Weights of a small contrastive audio-text model.
Data: trained on chords played on synthesised instruments, 52083 training examples.
Rows from block 7 of the audio encoder of a small contrastive audio-text model, named by matrix and row number. Rows with one number within an expert belong to one neuron, the router's apart. Each number is 128 + 32 x the weight over its row's rms, rounded and kept within 0 to 255. All counts start at 0.
Before each expert's rows are labels from the 100 clips, of 14976, where the router gives the expert most weight on average: "strongest on" is what is common among them. Only what is clearly more common there than usual is listed. The data: chords played on synthesised instruments.
# router: router (encoder.blocks.7.mlp.router.weight, 8x160, trained with AdamW), inputs 108-159
# gate: expert gate (encoder.blocks.7.mlp.gate, 8x32x160), inputs 108-159
# up: expert up (encoder.blocks.7.mlp.up, 8x32x160), inputs 108-159
# down: expert down (encoder.blocks.7.mlp.down, 8x160x32, transposed), outputs 108-159

# expert 4
strongest on: rumble
router.4 [ 99  76 131 131  56 166 101 177 145  81 140 124 185  92 169 116 141  73 109  97  87 161 109  94 133 119 129 198 121 132 197 127 139  61 115 141 114  65  98 173  83 134  70 185 142 107 155 125 171  60 137 109]
gate.4 [102 107 158  98 113 108 126 127 122 177 149 150  70 108 193 151 115 155  86 127 131  68 138 134 127 189 144 194 150 171 184 221  98 119  93 170 117  98 131 126  80 209 110 151 129 162  91 112 122  92 122 109]
up.4 [134  68 112 120  98 165 149 126 118 131 155  91 109 145 141 116 101 194  77 145 123 152 136 183 154  94 103 192 151  97 112 161 110 129 130 102  85 142  96  83 122 207 169 109 150  95 128 151 132 161 113 109]
down.4 [112 154 102 126 116 148 109 146 215 155 139 156  95 116 133 117 118  92 158 169 138 108 143  85 123 152 160 143 143  64  48 155 138 129 158  81 157 138 106 157  99 136 139  93 106 144 102 201  97 164 152  96]
gate.5 [124 130 119 128  69 139 120  31 107 115 119  93 137 140 140 158 118 117  94 152  84  50  85 122 100 140 149 145 116 157 152 170  93 130 138 149 141 114  83 195  95 134  62 146  88 115 190  99 137 130  70 148]
up.5 [166 119 122 155 121 116  76 119 134 121  87 169 153 127  97 160 132 155 122  84 144 223 129 201 143  86  94 140 131  66 139  95 170  90 184 117 116 144 182 125 124 144 137 108 137 107 111 141 161 148 121 110]
down.5 [160 193 120 142  82 120 132 139 151 195 118 144 172 122 126  63 111 131  84 109 148 122 177 188 112  55 155  98 160 165 144  96  92 122 134  91 147 123  64 142 112 130 146 150  97 120  87 197 149 144 133  84]
gate.6 [107 157 154 113 109 116 142 123 110 143 106 106  86 130 117 207  73 120 120 166 178  70 134 179 173 133  74 100 123 168 168  65  96 127 134  84 130 130 152 126 149 200 107 165 155 111 147 103 104 194 187 116]
up.6 [158 155 173 126  92 142 140  96 133 137 120 105 163 114 123 109  88  95 115 147 147  81 138 152 152  78 117 160 152 168 135  75 108 102 102 118  97 117 148 190  88 144 112  92 115 116 210 103 142  82 157 116]
down.6 [123 160 141 148 125 138 127  93 139 166 160  91 115 138  86 123 172 129 153 105 175  92 136 190 114 148 130  90 152 144 175  82 124 116 154  91  73 102  89 162 129 204 115 139 129  82 126  37 101 108  70  99]
gate.7 [186 102  97 105 183 142  97 142 148 121 131 162  98 112 144 130 149  99 118 140 182 178  96  69 136 116 117 172 136 140 162 110  83 119  83  90 135 126 149 109  98 143 129 140  69 181 113  84 117 143 107 120]
up.7 [ 53  82 166 175  76 137 171 112 117  97 127 118 213 128 113 118 156 101 129 134 125 107 128 176 137 148 163 109  88  90 119 156 150  95 132 123 128 114 124 117 169 115 125 131 176 132 146 148 154 105 158 134]
down.7 [ 93  92 136 176 106 108 133  87  80  95 156 195 130 156 175 125 149  82 151 165 148 140 154 169 135  82 114 157 139 104 108 132 130 149 140 137 124 133  92  65 112 156 170 104 212 135 132 161 149 168 149 134]

# expert 0
strongest on: the note F
router.0 [ 98 131  75 151 210 107  87 139 168 137 123 142 104  73 169 154 135 104 101 108  68 118 149  84 131 194 155 151 140 131 115 179 112  92  86 132  77 100  88  97 183  80 132 150 125 127 107 123 149 162 149 149]
gate.4 [134 119 131 108 116 136 165 162  91 139 138  87 143 107 176 125 127 181  52 152  82 154 172  85 175  76 132 101 101  87 160  75 111 105 112  56 124 143 151  94 133 157  87 119  94 143 170  67 128 139 187 174]
up.4 [134 153 141 107 105 120 156 110 164 128 126 113 142 110 122  72 122  79 136  92  95 107 160 185  76 166 152 150 147 128  89 157 153 151 132  64 114 144 123 162  89 139 141 119  92 158 191 138 207 122 100 109]
down.4 [113 149 122 108   0 102 102 132 180 129 136  82 171 162 132 169 117 143 141 167  51 105 202 140 137 199  92 146 145 126  90 126 181 124  65  96 148 118 139 117 164  60 162 131  61 141 185 176 127 116 167 167]
gate.5 [154 173 100 145 148 123 157 113  94 150 164 134 168 146 142  84 170 129  68 115 100 117 118 110 116 157  92 171 162 121 111  86 162 115 149 112 119 120 139 106  90 137 110 170 132 141 133 109 162 141 154  97]
up.5 [143 153  97 137  95 126 141 126 170 125 129 165 124  95 139 141 109 119 120 121 150 114 104 100 124 114 193 106  80  91 107 106 158 133 120 168 145 103  64 133 146 158 176 123 182  84 143 115 148 205 100 133]
down.5 [132 120 127 108  62 156 111 147 150 150 136 153  90 122  90  95  85 103 153  51 143 144  81 116 122 157 145  82 110 175  49 156 154 118 150 142 100 180 101 103 128  75 140 106 119 143 162 136  72 117 135 135]
gate.6 [ 99 151 153 118 165 162 158 148 147  87 153  77 107 155 215 100 167 176  93  99 154 105 149 134 148 106 166 123 130 155 177 134 131 105 120 153 110 130 143 123 100 181 101 135  67 140 135 112 108  97 171 136]
up.6 [ 62 164 132 183 144 129 160 146 168 110 122 142 111 130 185 100 170 120 140 118 122  90 135 116 156  87 158  84 101  80 123 143 173 132 127 105 103 129 116 141 130 156 106  73  98 146 153 125 133 118 156 194]
down.6 [116 113 148 115 110 134 112 102 114 134 142 119  77 139 150 181 139 134 130 162  89 163  77 178 126 176 180 162 132 103 107 104 149 126 149 101 113 138 164  84  94 158  98 121 156 229 103  76 136 106  55 129]
gate.7 [ 97 154 126 159 158 134 126 137 151 146  84 115 123 112 129 164 171 113 121 149 168 152  54 137 109 124 134 152 124 127 141 119 140 142 151 180 110  95 113 178 136  61 145 174 142 127  63 121 129 103 148  99]
up.7 [166 103 114 131 122 131 148 139 173 155 119 152 115 165 150 152 104 146 138 109 141  53 161  42 120  96  81  93 159 162 119 131 127 114 130 157 158 114  86  78 127 167 134  95 144 113 101 149 146 138  40  97]
down.7 [134  99 141  89 172 144 113  72 166  88 175 165  99 120 138 126 134 124 193 133 186 109 111 158 173 156 202 138 122 162  94 113  69 132  81 118 145 118 113  45  95  97 139 103 154 153 130  73 110 147 117 116]

# expert 3
strongest on: pink noise
router.3 [178 188 129 165 143 109 153 190 137 174 140 130 229 135  94 156 182 122  93 132  94 143  92  59 133 135  78 149  96  80 149 101 105  97 131 119 123 168 116 136  78  91  95 129 111 100 125 107 151  75 134 123]
gate.4 [124  95 120 151 130  98  75  58 155 222 178  79 155 130 150 114 130  52 127 136 118 185 120 178  96 154 110 135  86 135 127 206 148 137 116 118  87 122 140 106 149 114 144 117  93 112  97 125 120  68 176 123]
up.4 [133  77 157 178 164 131  58  50 154 167 163 117 162  99 164 112  89  73 131 114  97 185  86 156  95  96 138 109 126 146 142 161  99 140 134 103 108 129 136 170 148  55 109 113  76  96  83 167 112 123 114 127]
down.4 [156 137 124 122 165  84 121  79  94 190 132 212 113 133 127 117 142 161 147  87 142 126 140  98  90  76 144 155 121  89  67 147 125 142 154 171 117 126 123 108  83 140 148  51 142 105 165 102 146 185 117 119]
gate.5 [144  74 133 158  56 157 158  91 147 199 110 126 121  89  89 132 119  84 123 140  93 153 144 117 108 144 115 116 171 131 157 146 151 109 103 114 152 135 166 126 104 167 142 209 154 121 206 127  98 104 145 131]
up.5 [ 92 148 124 119  53 158 124  99 148 131 126 173 145  92 159 122  59 131 194 175  72  40 164 176 127 101 103 129 161 145 162 134 167 109 114  76 110 133 155  53 136 141 138 146 181 128 136 178 139 144 175 127]
down.5 [133  87 157 101 129 111 152 127 179 122 150 140 114 104 127 112 183 140  97  90  53  52 152 143 130 182 113 132 163  92  90 119 111 167 134 100 151 132  76 164  93 129 100 102 209 165  97 128 180 114 155 153]
gate.6 [121 142 137 139 109 129 134  68 111  98 130 162 194 169 134  87 148 136 138 173  89 148 110  98  90 129 192 108 136 202 130 115 128 143 143 134 143 128 121 190  59 115 108 162 115 165 160 112 130 141 106  80]
up.6 [150  84 132 188 191 151 183  82 121 195 120 130 110 153  64 134  94  97 148 159 170 153 105  98 146 131 118 131 136 208 154 119 109 107 123 147 116 130 110  34 163 142 153 136  94 110 116 112 138  90 148 114]
down.6 [153 186 117 131 180 179 143  49   6 145 170 104 156  99  99  91 160 162 134 145  96 120 142 114 159 152 175 132 136 125 162 135 143 147 184 128 145 159 151  83 139 161 113 130 160 114 106  90 114 107  66 110]
gate.7 [129 168 138 108  75 132 128 146 124 145 137  72 113 108 102 138 125 126 133 141  93 160  94 176 148 142  70 166 129 196 149 101 126 117  81 112  88 112 144 147 125 172 168 155 179 144 102 196 138 141  67 173]
up.7 [135 109 152  83 140 162 113 152  92 120 118 132 153  84 190 146 153 132 178  38 141 170 167  88  52 113 117 139 136 104 116  80  98 133 136 146 145 120 137 142 162 136 170 137  88 101 119  82 119 162 181 158]
down.7 [ 97 171 121 129 185 139 131 128 188  79 116 186 197 135 127 120  97 161 134 185  87 191  99 143 117 127 121 164 122 151 127  86 158 128 197 101 148  72 127 164 150 125 143 153 118 103 186 126 125 179 126 129]

# expert 1
strongest on: pink noise; marimba-like
router.1 [113 141 137 187 107 179 138 150 146 141 150 136 138 131 160 142 142  83  92 125 104 130 134 119 139 123 203 128 124 133 163 107 156 105 113 130 117  97  88 179 123 167 100 170 127 117 148 112 149 105 134 116]
gate.4 [119 128 146 180  95 147 154 131 174 102 149 136 113 149 140 160 180 133 109 145 107 171 116 178 125 138 142 159 126 149 148 124 129 117 204  35 143 155 111  84 130 124 208 170  98 168 161 137 181 174 114  87]
up.4 [ 99 147 179 137 127 156 127 137  64 141 138 129 121  96 124 112  75 191 128 106  49 133 116 143 136  83 126 196 135 114 197 139 146 145 189 157 156  95 144  54 140 130 115 148 109 106 110 142  65  42 122 130]
down.4 [154 159 156 109 153 131  90 137 176 100 158 167 110 137 165  64 181  81 111 174 132 173 112 100 111 130 180 128 138  81  76 154 139 141 124  95 193 147 118  94 156 138 141 102 108 129 127 166 154 114 147 118]
gate.5 [134 148 132 146  97 123 113  85  94 128 157 155 112 117 101  66 120 116  80 183 109 147 191 165 139 136 173 145 117  84 168 140 165 125 139  85 127 188 123 117 117 121  79 166 192 147 139 149 175 123 121 115]
up.5 [134 166 118 169 160 135 114 103 181 127 123 115  84 113 137 106 127  90  60 209  94  62 106 184 121 101  73 133 163 165 188  98 133 137 104  84 150 137 120 230 132  94 108 195  92 122  98 190 111 133 150 108]
down.5 [ 97 164 129 143 136 113 109 159 123 153 134  93 115 154 104 147  84  83  90  73 130  86 165 193 116  76 143 122 135  93 184  98 140 106  94 112 125 125 101  88 141  60 183 173  55 150  93 170 160 110 134 120]
gate.6 [154 215 130 139 138 104 126 110 108 107 115  66 130 131  69 155 145 134 111 126 164 149 146 138 163  66 130 138 141 111 177  43 111 127 127 177 127 149 161  43 146 136 104 134 105  94 137 179 150 215 149 133]
up.6 [148 160 131 130  91  77 112 139 104 116  89 129 164  96  66 126 114 110 114 113 162 132 157  88 145  85 101 105 103 139 177  75 140 116 129 182 165 170 143  80 112 163  67  98 117 132 121 171  99 179 220 133]
down.6 [141 143 136 103 149 119  82 141 110 162 177 152 153 138  78 128 130 122 142  86 121  65 107 181 152  94  97 156  91  54 154 178 153 104 159 174 168 141 142  99  95  96 120 112 147 156 109 118 134  95 102 113]
gate.7 [112 173 136 110  68 154 108 147 118  91 105  86  74 114 178 171  70 132 116  76 101 139 126 150  99 146 180 142 131 131  42 105 103 103 116  95 143 139  34 111 128 162 145 166 160  87  40 131 137 139 113 137]
up.7 [136 112 121  51 103 127 105 108 105 108 116 158 195 135 131 135 156 153 102 109 120 137 127  78 100 119 130 112  96 179  58  68 114 128 123 104 130 172 117 136 169 151 129 132  82  98 132 150 120 190 114 138]
down.7 [128 179 143 166 135 130 116 144 218 137 147 147 177 127 112 140 122 166 176  82 138 132 137 154 110 138  96 136 112 163 136  94 117 127 125 141 123 151 124 144 157 181 155 100 168 122 112 121 122 105 141 109]